A small sound classifier, trained from scratch: 3.66M parameters, batches of 384.
Rows from block 2, named by matrix and row number. Rows with one number belong to one channel. Each number is 200 + 30 x the weight over its row's rms, rounded and kept within 0 to 999. All counts start at 0. After the name is the row's rms in percent of the matrix's.
# convs1: first pointwise conv (model.blocks.2.convs.1.weight, 128x128x1x1), inputs 0-127
# convs3: second pointwise conv (model.blocks.2.convs.3.weight, 128x128x1x1, transposed), outputs 0-127
convs1.4,098,157,153,176,214,177,206,150,243,222,238,142,162,191,170,174,209,183,227,203,188,205,263,196,242,265,234,239,208,209,209,128,150,184,242,209,226,270,213,229,193,177,142,187,235,214,195,202,218,278,242,196,213,205,170,182,216,219,184,190,199,177,228,204,196,206,150,222,192,219,212,198,197,186,154,158,250,178,189,250,170,216,228,196,220,215,167,251,234,144,222,204,189,228,163,175,215,159,185,192,163,196,233,220,181,238,181,217,220,236,175,201,188,201,208,209,208,246,127,201,231,228,163,193,210,183,193,225,204
convs3.4,099,230,196,206,227,183,197,218,200,175,231,214,214,182,229,253,249,217,218,235,231,250,181,158,210,187,192,200,247,192,164,219,201,191,192,241,207,193,279,177,206,241,179,218,199,165,191,201,233,182,202,239,174,219,186,265,186,179,204,180,177,200,145,236,184,190,247,212,165,176,276,144,183,172,172,197,183,246,207,246,221,178,155,149,155,183,204,206,242,177,210,221,218,204,234,131,196,175,247,156,240,205,194,217,217,226,173,167,204,244,181,191,195,117,175,214,213,169,203,216,222,180,201,223,136,204,181,226,162
convs1.5,103,169,261,184,205,233,221,195,187,193,207,232,226,204,247,161,205,210,179,214,202,213,195,192,199,164,297,226,268,216,180,205,224,205,264,217,176,241,187,179,197,208,230,217,214,185,192,185,184,191,175,165,189,226,241,177,232,174,213,201,216,216,183,227,168,191,200,229,205,226,207,177,178,209,252,250,160,194,155,186,210,181,237,239,238,167,161,217,227,261,242,223,159,200,205,170,220,141,225,173,189,209,174,172,199,185,223,173,247,298,187,197,186,216,184,280,136,228,171,176,186,211,170,193,200,192,170,171,181
convs3.5,093,218,150,166,170,199,199,179,214,239,177,262,191,186,212,223,142,242,202,162,226,221,182,196,171,183,200,207,94,185,230,199,160,173,196,150,204,203,236,191,203,214,229,168,165,172,148,271,142,198,223,221,151,178,170,207,199,224,206,248,221,229,177,194,200,205,192,204,208,241,219,194,178,222,180,208,222,171,191,185,141,204,201,227,167,249,214,197,199,212,243,218,200,224,160,188,200,220,182,188,207,218,211,162,192,217,246,212,162,287,221,178,212,229,213,145,161,204,242,237,185,210,184,264,197,145,193,215,197
convs1.6,103,157,199,175,215,216,172,227,204,248,159,178,209,197,228,218,211,140,186,217,178,255,208,245,213,220,189,236,193,259,157,239,186,169,161,186,159,195,215,189,150,171,161,195,151,250,225,234,223,169,214,230,201,187,163,177,217,255,233,206,220,124,220,180,202,240,191,273,280,169,182,181,154,222,200,208,188,189,221,230,177,223,161,183,166,189,196,231,191,204,229,195,267,160,161,207,206,265,198,221,189,177,170,184,246,177,206,226,179,189,209,213,228,227,186,225,183,172,199,210,201,210,197,169,184,233,206,208,135
convs3.6,093,180,156,175,179,237,215,229,181,173,204,223,166,222,212,225,213,166,175,203,184,160,205,204,246,190,215,213,226,175,172,197,215,179,206,157,257,213,208,180,198,219,253,184,175,221,150,199,224,210,210,198,184,179,189,263,92,151,194,199,218,207,241,242,228,241,205,211,183,177,138,197,187,116,179,178,208,214,197,206,233,208,215,224,244,191,154,182,178,241,216,224,207,177,215,137,187,243,172,207,184,225,233,188,165,194,177,173,261,212,188,188,248,221,136,201,220,259,183,195,223,198,186,227,214,223,262,230,182
convs1.7,090,217,200,182,222,234,144,219,184,150,268,200,203,206,209,192,198,204,244,254,213,220,167,212,197,241,183,196,227,221,214,189,199,211,205,183,188,113,204,239,214,223,167,211,181,227,246,164,232,172,211,159,169,201,197,174,130,170,226,251,198,243,209,229,147,242,155,209,243,209,215,172,182,147,213,245,221,179,226,162,166,225,176,177,200,168,199,182,218,215,190,188,218,218,250,251,219,200,180,206,193,183,180,190,163,234,292,157,236,200,223,195,216,176,198,222,194,224,163,239,168,170,135,162,194,178,208,192,180
convs3.7,100,165,191,149,255,206,190,177,196,158,192,221,180,213,200,169,215,223,142,188,229,168,171,241,253,217,239,147,209,175,187,251,159,192,217,148,224,256,185,273,214,163,208,243,206,180,231,269,251,203,156,231,162,165,209,191,243,219,240,211,191,166,230,256,198,195,157,193,223,163,238,176,203,232,185,178,208,196,200,180,192,159,203,219,208,224,261,242,227,197,197,201,215,232,256,216,250,247,235,199,235,189,231,209,211,218,203,215,209,221,247,176,221,227,224,231,220,172,203,182,204,175,189,179,216,181,179,162,170
convs1.8,100,227,225,201,219,182,194,248,252,173,211,180,166,207,119,186,188,257,194,144,179,202,186,218,130,222,216,196,170,259,140,259,204,206,175,210,248,221,218,159,203,235,193,181,214,221,244,208,166,128,293,232,186,157,171,211,189,195,181,227,214,133,208,176,240,221,216,204,171,199,260,174,199,181,205,224,189,205,178,218,151,197,183,214,173,166,188,184,187,228,220,210,191,189,215,150,186,233,182,234,185,193,195,215,227,158,278,190,224,179,214,198,187,205,178,212,225,168,214,210,216,216,148,202,187,199,183,210,215
convs3.8,099,184,219,193,219,193,227,158,254,199,199,180,190,186,196,278,180,185,167,227,173,222,223,208,162,207,224,190,214,213,239,197,161,169,172,202,180,257,250,190,192,196,190,216,162,161,215,261,216,239,167,162,147,173,218,211,231,207,217,272,255,180,184,198,185,170,166,231,204,228,215,216,197,195,246,199,203,182,234,155,219,253,211,230,169,224,183,269,252,146,199,182,200,221,185,148,189,173,238,213,173,159,192,227,183,199,197,206,211,215,227,181,238,228,226,226,221,184,205,207,133,248,249,185,193,244,145,220,237
convs1.9,098,199,188,231,176,196,167,212,224,163,157,145,208,194,200,208,210,151,182,190,203,178,216,207,164,224,193,146,185,288,216,230,161,220,225,209,221,176,219,178,186,190,198,197,209,213,226,158,165,216,142,169,190,176,199,226,198,190,188,230,190,202,192,192,218,240,198,234,214,187,239,168,184,212,159,165,224,161,177,224,239,178,147,206,146,136,162,165,202,107,213,254,185,179,224,191,216,171,208,212,146,216,204,223,200,199,205,145,186,225,176,209,171,238,213,204,237,245,152,228,139,261,163,200,155,215,189,181,232
convs3.9,096,153,109,185,211,209,199,208,175,203,176,151,169,223,171,169,167,189,245,192,229,203,154,207,242,196,248,257,223,202,220,162,209,192,187,223,239,144,242,212,215,184,200,216,182,180,209,188,223,205,217,193,206,168,204,195,202,215,187,224,178,228,286,235,199,201,247,247,244,221,215,225,236,181,250,205,214,264,147,243,215,197,205,256,205,279,196,196,191,235,215,192,152,188,228,212,172,210,180,218,183,168,207,215,220,192,172,233,230,177,163,137,211,169,222,207,160,171,198,143,211,171,164,242,193,203,179,180,198
convs1.10,093,181,196,127,207,155,193,208,180,162,211,193,233,167,218,144,191,153,213,221,187,202,219,195,223,237,230,202,172,210,158,173,132,227,194,217,205,173,157,158,222,195,187,195,216,217,162,224,192,236,208,215,182,216,182,206,229,186,165,254,166,216,213,167,173,219,183,162,204,214,133,212,226,156,133,207,154,220,180,250,217,179,193,192,188,174,201,166,236,208,224,214,243,202,144,222,196,224,217,196,228,208,223,184,223,233,198,185,180,191,238,214,217,170,215,170,197,122,132,223,159,204,265,216,170,174,285,207,177
convs3.10,108,215,137,141,206,185,187,156,209,221,171,192,187,225,170,173,178,233,208,199,192,171,174,163,160,241,237,207,233,234,256,195,161,207,198,221,218,170,226,216,225,211,171,232,237,222,196,168,168,240,229,193,189,247,174,202,207,171,174,197,220,184,219,209,168,200,175,176,210,224,218,227,188,186,248,179,203,200,180,210,299,189,179,242,241,157,185,183,220,234,195,229,208,193,229,145,155,192,205,222,208,111,218,195,239,230,123,200,137,216,179,183,170,211,174,193,180,205,235,197,194,208,231,129,160,183,231,185,170
convs1.11,091,220,230,231,229,158,184,130,190,211,179,210,261,198,167,214,188,167,162,209,230,194,183,186,164,187,208,208,248,169,219,236,150,210,192,213,135,200,183,183,220,249,206,189,161,144,131,188,251,215,158,203,228,178,288,199,255,198,170,207,191,168,154,238,162,189,236,199,181,215,187,194,208,162,231,221,166,170,206,225,156,166,162,197,173,195,191,223,261,209,174,199,210,216,175,236,177,191,205,228,212,215,174,194,149,161,247,215,216,253,163,170,196,244,165,180,244,216,223,184,191,220,203,191,226,178,157,206,204
convs3.11,089,180,189,194,153,166,212,201,246,200,197,209,201,166,169,235,197,169,198,221,191,227,229,171,226,237,210,172,194,214,201,219,209,258,167,139,222,236,239,204,243,195,167,187,257,188,189,178,159,176,185,232,253,219,173,232,169,124,251,241,208,217,199,226,194,233,157,190,150,231,165,192,187,178,200,223,182,215,226,106,192,188,178,197,143,191,247,229,218,230,206,247,152,215,207,178,169,245,168,197,218,132,205,221,187,188,178,199,156,185,189,215,218,243,153,197,157,204,215,248,222,227,172,213,176,208,155,208,211
convs1.12,092,166,166,202,176,222,225,225,166,266,181,194,171,177,171,230,187,214,225,172,223,225,187,169,160,221,227,229,239,185,126,146,168,210,249,214,179,205,182,205,195,205,218,240,191,191,186,215,256,210,232,221,212,178,196,202,130,209,124,232,190,231,248,197,180,158,163,215,247,193,204,228,163,213,225,170,166,195,245,184,255,221,194,165,179,223,215,207,249,262,231,191,157,189,194,216,222,200,223,211,211,204,143,190,193,182,206,197,219,212,272,154,230,178,211,198,182,159,180,163,237,184,278,191,226,222,206,182,202
convs3.12,097,207,207,198,203,174,255,115,246,217,210,222,167,206,192,189,225,193,171,235,243,165,231,180,192,225,189,226,219,212,170,190,187,251,207,243,253,153,222,236,178,183,181,226,273,208,200,215,240,210,209,151,223,183,233,210,174,235,162,184,248,215,215,201,202,188,169,179,212,217,236,181,242,181,222,189,160,265,213,151,190,124,143,240,188,124,192,198,218,163,229,193,196,164,197,190,191,187,225,214,238,181,160,206,180,166,209,206,201,194,250,184,216,159,175,168,176,229,151,222,201,180,178,204,172,166,190,211,144
convs1.13,091,208,200,175,188,199,203,209,186,233,223,191,220,175,164,209,175,176,205,153,189,176,148,240,199,193,212,202,163,207,194,162,233,182,197,166,201,213,197,222,227,178,155,151,201,239,214,163,139,213,193,218,150,211,214,216,210,201,231,191,205,126,188,230,236,146,276,233,179,272,215,190,253,241,180,175,249,170,204,154,203,183,196,208,219,219,320,246,200,215,244,147,265,202,198,202,249,160,225,169,197,193,207,202,187,210,213,199,198,216,209,222,175,196,225,179,240,252,211,217,209,212,232,225,213,195,198,231,191
convs3.13,106,197,280,249,198,158,279,203,207,233,247,172,254,144,189,227,176,185,212,195,209,203,184,211,183,170,209,185,232,199,200,203,234,186,214,204,218,243,222,244,202,260,182,230,203,189,214,180,229,198,176,205,197,210,198,205,144,163,193,168,165,205,181,225,167,188,191,232,194,213,184,263,245,196,277,227,221,223,194,204,208,137,224,175,203,180,188,198,200,224,220,182,187,210,220,219,196,225,242,197,243,197,182,131,236,116,166,135,206,139,205,219,197,194,198,258,235,184,203,216,190,214,201,212,205,188,167,148,225
convs1.14,103,176,218,209,231,211,242,159,207,148,145,193,224,217,235,258,189,218,206,167,214,217,182,172,178,238,182,216,246,236,214,239,151,235,204,209,181,176,132,222,195,190,183,250,189,204,211,206,160,156,185,158,199,197,186,210,194,187,229,145,225,167,229,186,198,199,176,201,215,182,172,274,173,166,205,183,182,230,208,147,166,151,174,251,251,180,194,213,209,192,223,262,145,193,219,230,182,168,186,225,171,192,219,200,197,191,198,150,189,304,223,191,165,198,197,231,221,199,160,195,157,176,216,159,173,178,162,180,195
convs3.14,104,219,140,154,245,242,150,199,238,229,189,185,230,214,169,174,219,232,161,221,171,237,232,174,225,182,208,225,249,183,203,178,186,200,190,222,240,184,195,142,238,202,231,199,222,211,235,240,179,198,200,170,139,187,168,231,197,232,185,216,201,134,196,284,185,211,224,198,169,188,286,210,230,174,194,237,187,200,179,229,194,223,202,210,205,186,279,192,223,160,210,208,207,173,164,180,221,180,180,222,246,216,197,240,208,188,191,192,217,277,186,165,249,196,220,241,212,235,164,232,239,221,196,195,190,173,235,239,204
convs1.15,101,181,217,229,164,189,169,174,238,188,171,218,213,245,262,182,253,156,188,216,199,219,206,218,173,268,224,226,193,197,221,226,225,239,237,220,139,206,244,196,244,185,198,178,171,192,174,186,207,253,198,221,217,244,227,199,213,194,164,188,228,191,200,202,243,198,259,256,259,238,193,223,173,164,233,172,217,168,199,198,228,233,259,188,176,203,162,204,230,232,262,193,217,186,240,180,185,277,193,249,231,242,222,229,163,168,189,178,182,208,205,219,192,188,237,187,162,221,159,172,133,172,233,213,195,179,223,178,203
convs3.15,100,169,162,231,232,181,237,209,220,153,195,168,154,188,264,205,218,227,194,186,195,150,194,208,220,209,244,182,201,178,181,221,237,228,175,195,210,200,182,219,206,182,226,151,212,246,213,172,156,157,167,269,145,214,192,185,202,199,202,247,157,216,198,151,244,213,188,235,181,154,227,173,155,116,183,230,217,200,202,182,162,143,160,242,200,222,217,198,149,191,181,225,160,184,165,142,217,182,184,173,164,235,161,170,168,201,202,192,170,228,154,178,215,260,177,231,193,187,238,210,218,212,163,195,236,180,192,176,182
convs1.16,105,169,238,237,177,161,252,223,202,240,220,188,176,211,215,209,259,205,184,196,250,226,176,238,242,204,179,168,190,249,163,221,213,226,200,261,173,172,211,191,208,147,152,222,234,198,192,238,206,141,193,255,180,239,245,164,166,221,193,165,208,210,150,221,211,185,209,262,133,139,170,198,204,219,203,182,181,161,190,194,250,222,199,249,228,198,228,152,170,178,199,226,225,235,208,238,247,240,133,192,212,179,185,224,180,225,212,245,195,198,195,172,215,167,194,203,189,208,224,204,222,196,184,204,216,208,243,219,136
convs3.16,094,173,226,254,161,187,168,142,143,213,179,125,192,246,223,137,251,180,178,191,159,239,230,199,192,187,151,166,212,191,203,222,194,220,222,204,209,150,208,209,203,188,178,204,187,211,227,215,199,236,177,201,175,187,140,186,207,158,207,193,174,187,198,145,162,186,144,199,234,218,167,178,207,199,196,173,194,228,213,239,230,190,118,167,220,138,172,189,193,227,229,148,175,189,275,208,216,202,174,197,238,186,211,222,235,239,205,221,164,196,215,196,170,188,240,222,197,168,210,227,243,223,167,189,213,186,179,165,133